From a checkpoint of a small autoregressive pixel model: 16-pixel images, activation star_relu.
Rows from block 4 of a small autoregressive pixel model, named by matrix and row number. Rows with one number belong to one neuron. Each number is 128 + 24 x the weight over its row's rms, rounded and kept within 0 to 255. All counts start at 0. Numbers have three digits each.
After each neuron's rows are labels from the 100 images, of 14976, where the neuron reaches its highest value: "top examples" is what is common among them. Only what is clearly more common there than usual is listed. The data: small charts drawn from random numbers. In brackets: how many of the 100.
# fc1: MLP up (model.blocks.4.mlp.fc1.weight, 768x192), inputs 0-191
# fc2: MLP down (model.blocks.4.mlp.fc2.weight, 192x768, transposed), outputs 0-191

fc1.408:114096148127122086094143102125115075123111133124153172140083114149156080134127138103171107085120113130106163158186150108151115149136118127113159097144122110124145113115117161162119113113130085085136140152108128156096124139131106127129117137130127114125075087129127117105151131123151128129159149134102123121159148117112178148112132092145101110129128104118111153138135125145161200161161165110116107116148142131081114127139135111123142182155137070103140100137112113120147172114117117164160120102146053095104121103138194140098127115154139126114156140132098118134144120123114133148
fc2.408:077128110143087132110127167161134148099117056131174099166160133160150179135126100154116099116126118105078107111162103149092089137130116104151107143132109097125108121140155116099159090142122135185138108140181134130103164160090113135139123118137121129135146132146140135134132147109147147128127136144177110121144140142111112152116103132126122112088097089101092117104149184105094123123144123095136130126139145103138111137154131137124077076114130145097078096098153139146122135147102122120143133142110109171094130122106104098174136185097149091136136108112116112137113109132158129109
top examples: radar chart (100); one colour (100)

fc1.640:181149132105098114150135100124159173107138124165077132166135156125140110132139164108095113108147113125105088135166121149102195131117110173095114103166133144147175108146137104133150148135163089111147128167114135126130155115130108108121136108121134132131107166120158135122092116125152132146094065147151131097114131088123125145132137152122130123088167118153143122135134108160119132112107120108143113103156097145098178154099096126121133135093100180116163144107112105134144157097123128120092139112085104110127086126125170126078155163129111109136138088137089107110161148140158163112
fc2.640:129146135086113081127104145143125115077083134175146089145090164117146126145160164115130118141138129102094142164092094137116163122129110110156104092143123148096158133136114173131167075122131144120119084144171086160107144119104171102074108123152136149123087103136125166158078123109151091133123129093142151131119135110133072154134169149115128133151141113112141166113136097115135130134102154165141081100098152123128127140135105138102118125127094120138136092113104141127110145128137122133106137204110079128125114087086122116168152144129115148120136128130147096119147120121138115122
top examples: horizontal bar chart (27); area chart (27)

fc1.187:112122159105109143106142142122169144128117113118093125119139123121088117166098112111110132134107144133139131160118110118155152098114142195101123118117147128108148116127117159133076136122126122115102142159145149150054151131156120103156129102139107116169135122145133092133171117136156156156098140091112144161147103130094148128192154107123164137122142128101100122119130151152119149077123130111140123107143134180083106146129112084126153146103129073121121121118154105098155160135134155141100169086095141112079141090150161124160125123153104134127173120078092147111080139111145097125
fc2.187:139149111148126102144127092185120147127131174143115118093134146120115131105124150147137148117134126128119170147105143150127139136105180120137115110089097113121085138101131124089164093136110146138133138126150079120179088129127138178126134154168117163116112101118146189140109131120115097121178108164124112094135129128127076100103183122178149120106126143161131128152096127083103130120099134149155116147092134093146105121137126118113148137101154158171120137136112109154077134145142144097123133158158089156166150167080139152146084154115142142109119128122146070124135106118106150130
top examples: items: three (37)

fc1.497:119127149129131093131107132129101115105148152142119130128094122159126115176125115142159125119128166136093128108113119153142131167108135092162158111118132132137107146054107117152103056138142128104105143147102123163122137123191072133083119184151111112146105131150135120075164100126105155141132095147095127132134180127097138164102150158130161078107150146115142170137164150130127106122110113139095154140129085130135163087132164113100143181130155111124111138157138107091163140113113135150107128077117147082115089120146137135144105108128137129162112148107111131129113124107115142122
fc2.497:110168125136155114136164135128144123145150094137104126118145148139145126135145116151149083137116158125126130092136123140146109122097117141127139139155137134141143102133070137103085165133117091109161176139098132127118118092103175131136104110114142154149098124121117159126111153116135128131106130121110092140132159083090135141129105174174146163172099150082173137123132144145167114111123119181138122120135132118133170130085188131141160121120082148109146089145130132112131125112150111167095143124182164096119162153110162158126141091125157164120108130176187125169100131126113156095
top examples: bubble chart (52); pie chart (26)

fc1.555:110102166109170110112134111128181111122116131115153132142131146141114099136111126146136163091116163100093136161122126134131105114154143110109078127098139148115134140106121089140124165093169106096115133110136153164097129151138099132106191147124189106143139137139131100127106107138164144130094097134146114087122064126110160143127134124084123120097115111115127139096140142158080142072101114140118102138143144131120156168146141086126111106130165145097091090082129139100169120112117126129112142094121118145094118098088185096124102105113140135129116107111100166092119122112085124130
fc2.555:122138114135094169116145158140072146142173118162101114118110132113094105111131127135107101119157142168124132185107132166129137152078130097076139121103113126139141146059158162123131111112131120134145137103171119108169166124086115085165119123114098140135132134117147127117115117126103129084165110124107109139173132099130101101126096114131149147112138123147153155186115118120215147173117151121137141147114103145129131099074106158100129150127126146168157119138109107163122125112116137107146105168109145104123125139138153138147136131148132128171138136162142109160153152109120157090
top examples: bubble chart (61)

fc1.538:130142124160084144105108131125118142099164126148164150100120108113093130148136169120171181129114115139136133126115163109068123109115142127115116134152156172115116154152117128156073110140133137173169105132117085150130165090104084132126130153152143129157114095091134171070132103114112137116128114096127119110139121132135132148161178135116132092095121170121143129128120132092150125117141101131102130162124092130124172097094149124133121126157155146129154149142123143135106157113141105113147106133138155117114095133121145108092124118136154131126217119122145212138096142101117157112
fc2.538:119172087106144142161172113126160108136087131141125145154137105159125111116129106098115106123140156147092113176125117174150124119076145083143140098145074163109168139125108122106132121114129146163117134125139147152129138173128084129138147159103164144129118152171121082151136131117178115114149121141126076096109151154112114112138132114130115103103094131127102186112131105162131133138118174112135179126140157078144100118149123124147086122120125118131114095116100105127099129093153095118139127129140117153122133148127163130157142136098154134136153095118103057101133086112182133119
top examples: scatter plot (60); flat (40); bubble chart (28)

fc1.251:156099137134118162128149143076132139078121181143113111131128187151103116126132180141151116130141142118137150116121090115088116144099122116105090112159169101074116133130118132098106137137150082118097122116091131112120139143125124134137099130129143185147112121091130129108108103138116138156115093164123152090137096115157100134128103149127131154119107130149165102115148136123140113125132106147090105115127139102066147124085129110139075106103135151133085121145124082137138184150161128083138128069154166102101124109175120181123110100137143129142114142105160130100121107158121132106
fc2.251:141118135154143170171132148105069142119142094139167110162139142136110098139147135114106134124109134138130168147053100129125103146129110116131112170161099110103121141114138131123143145104099118102118150131154152144104097112110094141132127117180139138172111155164098139122122129120169114141123152135132069084138166117137143148127139128115185124097147120160140175124110133098107154102114135155121130130143095156138130170125136116186127090122155123157136141043119122143105155125122148140098172115127154185117146128142118123136155138132112162131141126143105065131105132116155109162
top examples: scatter plot (46)

fc1.172:186133139104112114114145110116117131118136134142101138100135036138131107100124129110147142094121122152159145095130155135148107114148155114131111120089136129098107134154130127166119118121167141147157143120148114134144150134101126139127132137142131137095106112123129102120100105144160120133133160124143135163139111132082153199125115120111142082061122081125139167146177103161157107136096112101127134136110084152069130143111172154107093144075151110099133124148109144163113095143140133137134127172113121144168113079118157104139092130120127113162091132097127123099126166103167122143
fc2.172:095137138111090134088144102143156111127113114138148169139129125173134116105134087157113109114135136107129128100096093138111159129106105145168114083088106128142102105145139170118146108146114139161171125124150115095067135123130146181133114162106142150112159148175095125112140118134125123135082141125095118143121105119122155105133074116133096134119140123151094113117145138149149133117134153148102132122078111092154108159122155133128116148114147122160131096110128141096142153072072084104147141144135182127159106123169115131147153170098137095151101124109104096111093066128099130147
top examples: items: three (70); horizontal bar chart (53); stacked bars (25)

fc1.60:125123132113178066157131131094150156103150194154112151160117104142093131101128150125158115113177115088137078113083145155121134132102104151129137118143118100118115144087156096154070101121123099068165084116134141143112135133144121107132148165125109139126100105144129175117135110187122152132115138150123124146136136112143158132103165078162139122131131104145169126130130108103150127126114120153109124128164143155156116126092128107135144111112099137092113171084161146123124156145074128127128144100134105142125140121120143110118138159157155154134165104107105132129110132195154120107
fc2.60:145122088177122101110125152124139101103124166092133121122121140146101116104129116097072144114127169136131097108132119126119141153099108209091102079144128133103127161126125154147175126092113134137136102137122156101117107181139085148147111144156140108115102124113133146099097127134145123146138126118120122141093130115098132082127092117131133134153124158130061122139118087188126112110125114074156158145137148138124114106117130144147098146112134105131153091138136135162124117154116139177073125145110094100135138116133100111182145105126135141150102095172083107127114097142172150106
top examples: pie chart (65); ring chart (35)

fc1.44:138150155132068135141127128118148137131083158187133148114176102129125112131128122155110106111080114159142141086136092151148158162125157157104057129142121144136143100116111143115127145121105082138131109137102164081114108108104140130097134147077152112154131169117121141098098109090085151136118153123133113146098078136096146142150126123099093127095126137144161112153140121138118147099063167126105118111133123098156116117135147154118108130152137123170107138136128141094130106106136150112117127139092141140178139145187136132140115118143123146124106192132123068139112138125094111114
fc2.44:180121142135103153124146130096105085156119154073166135158097119160100143126107172134123135127124156124136107169155120140112139136115102171100155097106142143117107127127158092127163105135143153114113128162120085118153145170143113153161095099145130127119129140132120138133127183132179102140178142110070160094144111173091107151127118183162140131160127085133105124141122094150087124119132124106148109149104139131110130096163126151110128115126154113142160149126123149119124121149128106134098139123137122128127143135109096135073161119124117114147094146116120174172113063140184139132
top examples: ring chart (60); pie chart (40); items: eight (33)

fc1.759:147130135124115102112190113125119131170109149151104161116138132152081119185105125131156131100113107079090077146111126151131092128131085103136153140134144135128117161127140134135133110167126138154127124101115142142110151124166111111123106142109140095125126126111084155120130089110139127122116101141118155154136141106158116092145140139115139142137072128166128094116095136179145109178131116134126138128165135146135082111129111169137147160160126116107117133140122120154197109145128137104135140084126136106140128131147125148133062138117061139127125237120128124089127136136131106123
fc2.759:107148093120128125090130077118151118089149099107129133098084126131114116107109131147095146125122135120107146153129106114137111120122099134092141125083157117111143130162124126147176146104109171130138134108093154132099121146107096104129114134167104105129177083165124130124116137112125099092181052119151112108127146122146150130138126177176124125142145136160105171122130111133120119118113079171179140160107123122137144142096104120128130133091152099155178112128130150134131133139176111161076097117129143122126086087113136112148149134129151157156135162104149175109129103143162164096
top examples: heat grid (88)

fc1.88:147160163153159143129148139164172141108095155120131122137128093165137139096121174148120087123093153083107106077140144157143136129126113149118082148118102144129123138135140130138142107128111128161136122126127143091096132116150146141134135156132099098175082101159118165095147112161186142136110120164129121110155076115104161159149146121144098118119099138141171098155067080146145136173127146170132149163153120124085119113144144154169109155144139142139115136152103121103116135119127134178105133108140142115136123092122164120154128113116065129126118160091139143095145111156112117113
fc2.88:165105110152140115090120149092118123166144068144130151115139195123107084137128118114142155116126156105129118139124118081140147105142102099147142128130149152137111157137142146109143148156165129127167129124144134165168153140117143086088126116127152145179136149122144153164107099144108133080125127127166133141152167104144074097133128119100152141144139117158125150123157145147100142127142177145132135092088129164119154146133095130108130132108125116143140175131096131125122087138129152092116159125151121151116152159118163103177063148144139151134156163150124149089129106108070098164
top examples: scatter plot (34); pie chart (28)

fc1.155:125167096128115132098132114135138115087155151123150141116154112148131105106156120084144101151143128112137127143129143153118110142147128205080110121127121104130115083127160129159120135150085123121110103158082128147105116096108143147127119137128113124105120139111114119092129129150125149091106126139124105142113122077141141133101138078104092103110144170144096131134143102123093115133079129109103169099142182128130147148126138124134135122100105133097149149150148144156098156129097120132095168166100136083121067071163144180136101132142161173125145084150163096098100110118110145099
fc2.155:120096123119115142146128130109123162117152026159116123153106126073168117109120148145098117118109129131119150153105138099112132105127151085158112128098144126123140129142126111130114130144178131123128176101137117136156079110166115107134167128139148160139154120129158108183126136125092110117165149126164112093137149136127103151139113161166168178142117099139162121134149157117189148137150096143109093136112130117109137132098108111101127162178145119144124157091103111135138128096122152126138115131108164149121099165112174078153099176126105125137136140102109134155115155092115131151
top examples: ring chart (40); stacked bars (36)

fc1.222:132171146124137110141146087144157133140138184143147116117184140144142127102084158134139112143136125104118159112102112145095140153093146145115096140129160158090064137145135176094110151096135136142139130134102131115147157115130118118099128115131156187114080144078096133082142115134136147142119108130146120089147110095101101177132105140121122200130133142106150141148077094165105092125121134138117087129136144138131135097106163156168131139110161123120098121136094126099129134153142099134078109125120119096154106124127133136151119157123130168141086129079177160125135120135136100131
fc2.222:114140119169188122110078131125146177142141081133120111131135143151098192144115126153130155122122162073115124140127120116116149089130113149120107132091162168130098097120106177145123141130120104128121109125121058082099108146096138132154108123133100110130125158132129120134123158146141117118096098127114056123169125142127175164128148139119075125134114113101126143116154162123054128111120150140124168145135108134097168129129133115164132092107125130123108159119124138131112104159136124118101149134179133126086122104130098087117157138119127124111092125078151133136125106116099101099
top examples: scatter plot (99)

fc1.281:165167131155098100165097161145096116067108162100115153161122116143158115146134145144137109094118125111136170161138145099141122119129104130097112098137145145108107121130111156155107135145125130118090131127118078099148136127141112144125100137131192132155131137138140143112145123122153099120098102119123079111094086100113161160131133138089166123131132174165135099140163130095152127145122143135107118114111126115102174119144105127171137082090142121160086108138146103135122133151111140142110147119074103128130123114150149138118135079109174112129174133107149158131149150160087061170
fc2.281:107135090137113143187159089152088183107120112130130072149156117103142089071118103155161104147147142132086109086130142112092127105160148116112141148153112127121131131130113143130108106147103115149100130102110113150124146136119126112140122131096142144158130155185153095088179112130136097113114106162086153132143124184114127119141123153149121117108102107135111145108141108135112133159163167076145132116133102082153089137136096140134124102123147134151099084097155158131143098123125141135147084146103101139129103115112143131146138122064113092117150134110115082127093117088131146126
top examples: radar chart (100); grid lines (100); one colour (100)

fc1.96:126151114116155090081137126141133130136150153123087143080102162131119163143117159118092104121122146139123115111110120136099111179171112152103124135164130179104111143106114133139089140099166117111092146141117159129105170110124112169120112149110150141137099176076131139080116118121146120138106113100111098099159113122141093116132126135164142108128177185130148149150150072135106134130110183159068138137127144100118170092172110123125136128128127134118105172111132130177098160127126149128164134112138117101156151170134141109126117129112119120125164147111100133130092120126115081165
fc2.96:154128119130108137196130105105141108118126153105170191151174122138152158138127107112166085146101131099161145123139127121132117147120108144170110159155112091174148107148177117122113120127103101122143136122139120130147152171153140152154154110177074176121168106190073118102135123133174125142126126146125099123101124106146116131142174147093126136126126114119129144130134113097136114131119132143113159095159098131136124139063168131146107140149085121164180161152160119103127144119119134121121133107125127165179115110120094103151112133106125082128098146107114123136121138130118146148
top examples: bubble chart (62)

fc1.51:128096091137093159123144111117128162120129132127055126120139164116098117114160156139094125102122105122126138115157081104129168087140113146080131164116145159159105145066133101140137135145132131117128128129143084161113099171108118100106099131168141126126132152143168089109132116144103116110107114162162123102112175127117131135127136138157200156107127165111150118116174133143126123127115151175119115149119107164124134150143097147132152123152096106121122163135128125107122162138132155134120116131060154126108146109127183116114139106138107165168135136178162150106168147124105155147
fc2.51:097116140147151124087135122108123105107148092129110104172163162149166086213165157122109162127133134131110085131119086090138145118163096117177152161129097147132159140117127159119141134083085151164139143136118085132128102134108163129102134136124086168129094137164141144120118148137128107101102127134089142121102122132076118079138101135140157157132138110124130112136102120113099100148136139120116118092117132122149095098100126102091161118137158094165134096155101140165129176164135154121128146125116136110152146144112178156159141127134142119113115137140174118163115095142132145123
top examples: items: three (38); horizontal bar chart (33); stacked bars (25)

fc1.528:118149175183092139127146132148065164124127170087112152143128124156102136108140142124144110114146100158134145160164127137100120095092133116092132134099133164149138116107158140148106176120112114101131169151133110109172121125118108124091137074144142194134142152130119136084120114155123140117132114128140116119113113080123128148165115154122152141105125145094148078140108074106159135093142152131132109160149143143158139153067129124134152123166122150148119138120110133139118114171130153115131101130102084121071107110154162120126164101154178136145096141131160121130117155139087142120
fc2.528:160128096107137120134119142121146131134111120113113106106123160086122117118128130129094159149132116129084111092120090126145147118124172132134128171126130152150099141116112077111127116137146133099147146122116114146128134138098121147139137182099107115160107093122180126142106123130155117108189092127174150170102153121112111078128105096139110100099125107140103182150124075149114135165107130101144132149105130126103128087160110062110136113093170122103120123156145114153105148091130093130143155129116104103134134119093169142146120119138127164109137120100139131184194086144160140170
top examples: items: three (65); stacked bars (30); bar chart (26)

fc1.335:116119136083088130119176098139139117114122141177134145179128088121095148092119108129136152102135150104128138111095135118136139168120101133105128124118198114113138120142150108109092119102162107096118130132118104136197111106111139133141127121175129143149102188116142126099121092110131143116102125095147108097127132117148155132137127104154130158127112160160118132137135089153077111089154104164090109155105158121121145153132083112117129156113139147125082119118141142107130106127158127087132085113150106141099105095116143122092111109173125153154120118124182144103142101182097169151
fc2.335:136139142127086117163132152155139128140138114143129116118093130143123111134167074116171149120122131148095087135156159143086157113171111120135109138140094105138177147105078109139133112163157120177113092136109131089150119153086116106138117172141132129124149121148110121144139146107129125142117133147119150180109164104126179115119112106133094117131138125142132127103095160109088112139180074126158137181091151119143142150129123093116162153145140133112179133073173129154128120112155152066099143129138082155123140137113118150097128105143126123142131106093109113102142088120126092155
top examples: heat grid (100); items: eight (76)

fc1.420:131108108128148163114118091103090105109134153146122144069142163149128143157160144099192080120124146105119167125124139121084158147088118152108145131126174124161066107115080133108127115137143155082097144165094147118137137135133141145118128149135129128119091170106134083120121121157135131143140168136159115111120115162149105172148120119143127163128149145101131145150144132149120141138123151119102083133100124117104148110187137106139088153103099154135166138151091136105127163148100051128103116143149127100141136102137164150106113128099126163158138100144126125121135129081106125137
fc2.420:136094096136130127098113128077163135105138140106176110097133098133127116148158101105086151157156160087099129119147088110125129116158140120114157123120162111126117138161128129116137122124112152122137128178127138165177148149128111152134143105141116118119176101124110101118112147139132104126141108166095124137166203079155110087136150113091101088119126153150117110142099090141123126136087125094155148138123116117183120184120116156163146107123142109149149124121152114120126121138131108104086164131128145163157086129127112108183117137146169151142151121152150121073140174124107111101
top examples: bubble chart (57); pie chart (28)

fc1.542:124176172088124114148109127136104155174153170097123127150125129146131091153106155139130127111131141077088124133158106103130140106142133139089186076088158109159128148076097165133128146140166116095118132145110136102105152117157103118179129078095135159147148089118127130080121131149124131108113137119140126123131098122127157142093086139117119112085129160119095102099133108116132134138117094147094110126148140112107148137107140091113123115110140143107078161146142094150141164105150128098151133114133115140137096100105144143166161137170136129140102187136097133131136172148114133085
fc2.542:129146151139114138151158107116107115090106135170106132152119106134075117103081107147143115132132112165157104152164194159158142106135111148192120132141128101101124105142135140093125145148102122093117130122148142111202106134123108107122102206176128121127131114123098119098096102144125136110146145160094171111117139101136147149111086101130113113123136074163123114092132121150135140158121135112130129125084136141131162113140133158114149115164109168075169119106133114126086136143146128104100086125154129135119114164106145151145144123164152126136137138155111117161137162167152101127
top examples: heat grid (74); items: six (37)

fc1.209:200120116091111122168123133132190123119162151118152145124100127135096111120131148151146131111127093102114127094141167124144112154123127163129103122146114115115132117120095128122130166089139120127105182140120140134126166096155119171066137129141142121128115125081164102098120087135144131123168097123135124099190124118127129141123153113121181101127118138138144122105150121119126113122137167115119188143096124172147088141085124108119126139098142110146136134180134125090128102100144149101117095137145093092129116169114126117167087154157163133161127118085114127135152183106169125132
fc2.209:128125099135125103177124163126120142130116099101137118094056095137156128112134140129130108132123130093161100129132158133141145138163106129162131132180097107146104128100092104106129078132119162165150125148150171106157146142128143134153152098168099117116122132129138145143141178113096165126113147107147108102080089093138128096128184136146124120117114146120109138133152100114120146107146141157165137155130082149117156138109119167139129114164109122082113087105124096161103124136149124108115144114135159184119096091102134099129124106114111111145128132059135117135112072133085164141
top examples: heat grid (100); items: six (36)

fc1.332:099139176162160101145117128116093076147139098170126151161127109136114106108114135097144134128132109110126116167157124130132158132079131114090140102090139159129141106140126121128126140139108109140125113166162134090148168165108136128105150094104117082130141092120186127106144111146097178101160108140144154116099109101128069116153158107119089135104123130158082134117083131164151102117115063113140099112121181122138111142138092129141121154126128162126147098152136164121135120088109151142147137109116103138112132125116148141177112135140126159114087149097167141121104170169114147124
fc2.332:094139101143123116114096118141151152127142128105124077110166127132130139157109132151146111156117163146093146153152081145103143130163145110109127144128176158114113135161160148092143118120126144153146109142122118126085112129217130128125135119132103157136102150124119141094189131140176143117136120104098124149143132182142110169120164145108129093119122112157132132119135164133127119155140159139103155146121134107104107119150100156143103088121140102133095152147118163135120152113106158155145135124106137170133136108126066109149118195079102115059116146128132137152104150084123104158
top examples: heat grid (31)

fc1.681:126144129151083125128151099078062116144115113175155143111114149159112133109135118110132111136114132082099126103150120120110111147112115118130128105126161144088154085148142090133137173160148135123081158122148114097153116136118192155129150125084088180102074156173119123119124083137141113112176138152133145128101156136162105125166151096089106172122118123113128077143119116165098136157137098105143161148154134096156104128115166155124106139106128132142138127123158154136092140089111122159101128121104109141137100123124157123146127115129101145126161128128166131146093150162145136101
fc2.681:125086159151170111131086134163137136121120166116118109088169111108118113125118171139154125126126148149136140107132127103121125115203142170131140160139094139100093155138126110114143152197141128136135146146102104140122126127101159154117140131139105128109100142143140144098162100092139093120120124092112165147167127159118115134130122130125072148162135151120103152147109107092122131126128109115162149171134108132102173098129105085122131141115113097110125121155114120146103110173101174121150122120140083148142145106060097116126136148138109139076155118149151102149094066092120140105
top examples: horizontal bar chart (91)

fc1.765:145158124115114105149138133102110113088169199140172153120109116153124123117129113099152086146137123109112094113092151075127117159128124155124117112140184117100104096153115136108121124135148163109117122109136094107099184144083127126116138130129116162123085149115117178100180144136126135124144112142109100129190147096146108137130162134119105144107135159110174142154104110142131147113134161150095139141130081115138156113162143152111148141129075109145119138155086116110093133122112141174122125101144144101137091148131175129111097137141097147124151132158113076112085110111099106124
fc2.765:154111110112151168162121116105120129124122115133091153153119176113121138135128145141083099130132138080131109112111070159113130136079116168134123137141141122173130144107109123150146116106144147121144136112142108140149078147159140136105155186156107127151203093151120127179130139126109136149140147155123130081106170141091111110140144103125205118154130104168141087153137126132149148130136136095126094120141158121103108121154139113101135135129106129168119145156146127107101122119104078145162119113140108159129085100090139090159134157136123104155117123156115165157142164120086118115
top examples: pie chart (55); ring chart (43)

fc1.665:119137085136109162137141085133121131074132144154133130053136135141121107130139110073146141127128097109135184126142129140082106130130159135093127134143095112168098090116099145099102116136104140098107164192073166165151157114116116116124130136103131117122124163117138088124127121145113104098106122139131114114111145109137110122151130070087146110125140131138132127141129176128122132134063149125134138101086155115135156154125153122134138121088096141109105117139161122160139166102123123124112149163127125111112078082112166175129103129126151159157134096166171120126141150105105143117
fc2.665:148065099143132117105088065090134137147168080092105130139112122125117145153126157122074127134141170116104105151127130105129144134155109133169149079151148137117141170143140139135146124122153145141175134108154112136152134146132117135151127136138128144156159104132106098163111137124142117122123153161145131116150170129132135098127138167145105134112124142144122144146102116152121113145154112127155111126102127132163105099106047122130096145085131103177141166088132094137135086144115130105114122118108153155188130124142168097120102143134157161154169184115125157149124121116115106074
top examples: pie chart (55)

fc1.565:146163129145151119096140166104151131128156154143133148109132112170131105132150113121132118214071135100127093134168094152102123129138133118116079138119138119125108142123175164109121103080116134121151114124103138137126152153136150125110172135123141150107105152109099140137119084206153120173120150144132107159112143089164137157112124105120094127129164092130129102162120104141151103129096077139158136105116140153124151130083161129133129156146137134136170099139120134139135109111121146109133178113133162142146123127119130116089132145125137110115158173149093132119084126135100192091
fc2.565:149158121132090115128143133119120189141138116111127141171140105155126188095162101158159130161087104149125113107125154135152125099097130128125123110169148141119136132133108121150138126099144116154109156127127100140113112102169182119120115118087106105173107128119150085131129149155105120116120144097146148098099101143109136087110145130173137136105111132101071156091128134089096163151120172134157131116109091112128111131143088099120084123099118136114089137126134093097116126103169110160129150147139159094073154120124122121152086133085164156107130117137178089118133101118153111141
top examples: horizontal bar chart (51)

fc1.445:128150119150106114105143125150164112130105163134115121095114136132089114094114143141151126151128114099113137112135117122132147171108125108143097139163177118128103118152100114094121117102146131114131082120127105105121160133129122121117148152121057157108124126122063129096158078125091106091122112157110177107084137161186143112140150107135177136152126147148155146122133141160124182115118124113093141112124085117135163086121119176142119148093137117104162169156084109096132140127097110117120135149093127106166153141145125128140115101154089168131154131114100101142100129103091157089
fc2.445:151106138080169155139131158145115145175153124115109127129098115111138104112150091094077148118128092144139096112124122129109154096115131136094154139127078152097116144080147109145093134137123139134109156133093136172153104130153141141134118156141173043116098110063137082154108108134094156126129154147145127136139109081118156115154108137161080148101148131067104122164133126122155121121105121130140111120095131164131140154133141104163172141136159101137116094107121136122143120134116162112124074106139111163095131112107144099109097108142120139171127110135116139113145113137143158110
top examples: bubble chart (91); flat (33)

fc1.230:148122142130131126143118154110162092148103125122157175113122134136157123119108152147119114144109117086072144161181129123101122148091153121112127105124133146115107074131103121137149120139181104100100101135156115131106134096106098152174110102140111157138129119114110102116138079180134132129126112100123117121112146160116094141149150113106121112126114132155139090117188187126145104181144172135093160157186101097098171106132146135121134139119138134135122107145120144179137149152108123112113151058102121133145074100135129104119124086108129169150124148103138143135111138155143110154
fc2.230:119115083148115122077177132127104140140113137131162116124138122126181094143137155139159147159137173149128107161066100118120127155154150113146140120085122106145171124139143150150121100087130150117114084123118171144139139151163123086141141180106154134145113125078141143122147139130118094145138127083177097166127130133120134094144118136102150184133105141106072181099110126090113116114120120108129078138162151164148112124121170136124120123151140124126153074137141142133149117079121158158140147101132100131172140133140093107155121141157117147091141134111112117136096132115128162141
top examples: scatter plot (53); flat (33); bubble chart (25)

fc1.226:148137135107131136167117170159122120129125138123170126082089150140158123092133120125149121139169137103085115143128105157077120159107142176092095127153141148127135121112147157104117135090157134141154150141096119133151153151140151126115148124117114112139093151143108113149119099119126169115125069141100114107111166076129121137125123128165098129137116119108117081168113179152162111169101156166130174113152166138131156144055153100160129122084157115114118123111125131096134104150150162094127119118130120082122098183136143148138156132122141171142122125112143112109159109160157127106
fc2.226:108111153155115139103141126137112143109160163140091153098126149124122117157106121166154137128129124083167127142079118179126105120147147101127098132108120123116162103128180094088177108116077103091120091111138051117109110104150129117134167158145134151149143129111127137106180092149122108136108123105110137133129107145134139108141076107125161161118096077145129139110137102108136164106107085119126121118146172137168083117152109101104134151134140161148144080122164123128121148130143118147167140099119151126149126138141127130172149091115160091136137130143131105100180136116119172137
top examples: scatter plot (61); rising (33); dip in the middle (31)

fc1.193:140140131119160095092116089137150082075142184118081154164103138114146126111129136125111111128128118133151094147110129125114143090103138144127105089144133122129122096099120156103117101164108106104132077142104156109163165149142148157089132145095125176160091131110063129106146130150151104120113128154133137105188107132139112132140115131162107113136125163113143163137111157119135115096116148112097179174114163124095141130106123121084117147165105127136126130145140112134092132142148132141103165119108087157153138091148143139115124155110070148115120120109153117095111108192111117103
fc2.193:125102123163125107084123096091139085114197103133121152096130115115100127070137101149150132114130167138196107166132174120102146128110107141106150122131125108129111098098142171142128122140104132111117123118148150105180096114113097116145175096125071117092158088149126127145151123138164139112105122122094130130168149147117154124130132113092097126119144073113144133139109117153159125073126158113113132080109100126151116142106144151138103145131098150124176119102127124114122167120112176122159157126128178136125120124161116083085137149132125126155104160108109124117125127152134117097
top examples: radar chart (65); grid lines (65)

fc1.685:144143152101116145117130123093130160158114119160116172156144108175072077126081172122126131111120143100144082117137166184089168123147205122118093105149116123140121086132115129163148082144083102163101153145139117120148163089135106130138141122147157139107096121125123106122126117087161116104131129107124091121126104115170180135137152170152142133131115145125145075139124120169144099157146095124138121116092127144139121097118119148155083144117135119096105162113179138142147132139118144168145071111118163133140133129145127115136131129139126126150136166109152114153139118118150125122
fc2.685:170125112072130133167087077124115125101141114131135155140106135118170127089129114135099122124129123134152153112099113099131111133128124104110144114107141136161148104151080135085139143139162152136099139136114116088124113085122086115146110103152098116120123117150115153127164122116127130133190096128131102111148124166129107135143112121129118131164119119172119223138158113099110135105087112155131119118120147091094151096134120072110129182161124117162154111074150159117117180120171123102123094153120128118086143137126133126148120129141116165142119147120121131157121149099070144114
top examples: heat grid (50)

fc1.620:180128096103092080120137099112125135112124137124111120102109119127149146124115171092115145108145072129072092093080125143133124105089121117099125087151104103081150124120115120150123125145114153097123148105119151109113145150117124163136115107144184134151093105135184111111151104141092099137114153082119158134162058128121128119111120136145132128093126098147151120171156138146099159155090155130084181110144113109130131148140125121086147147119104156091143173174109134115156116117149106160130114111134140149092159118129135135120117135113152115150118127074113120098108153126142133098
fc2.620:130148107138088172093145124113115124080143148105146143180093071138109095132112139144142124140139133123132115115122127120143104170144113153157128136136132149122122118158142141166122137085170132176116125125095072131114161118127134119143156151146115129150078103133147146124119126116134120174130134116131173137123157146117153132137115132048185168123117103141116098131114132093080140136135120136125126093059123143168084142097121119124105094122098164124155110129106178102127075148115103130151098133106152100144111119101156104171126112105144164096122152145158127108135102123111151146
top examples: items: three (80); stacked bars (57); bar chart (43)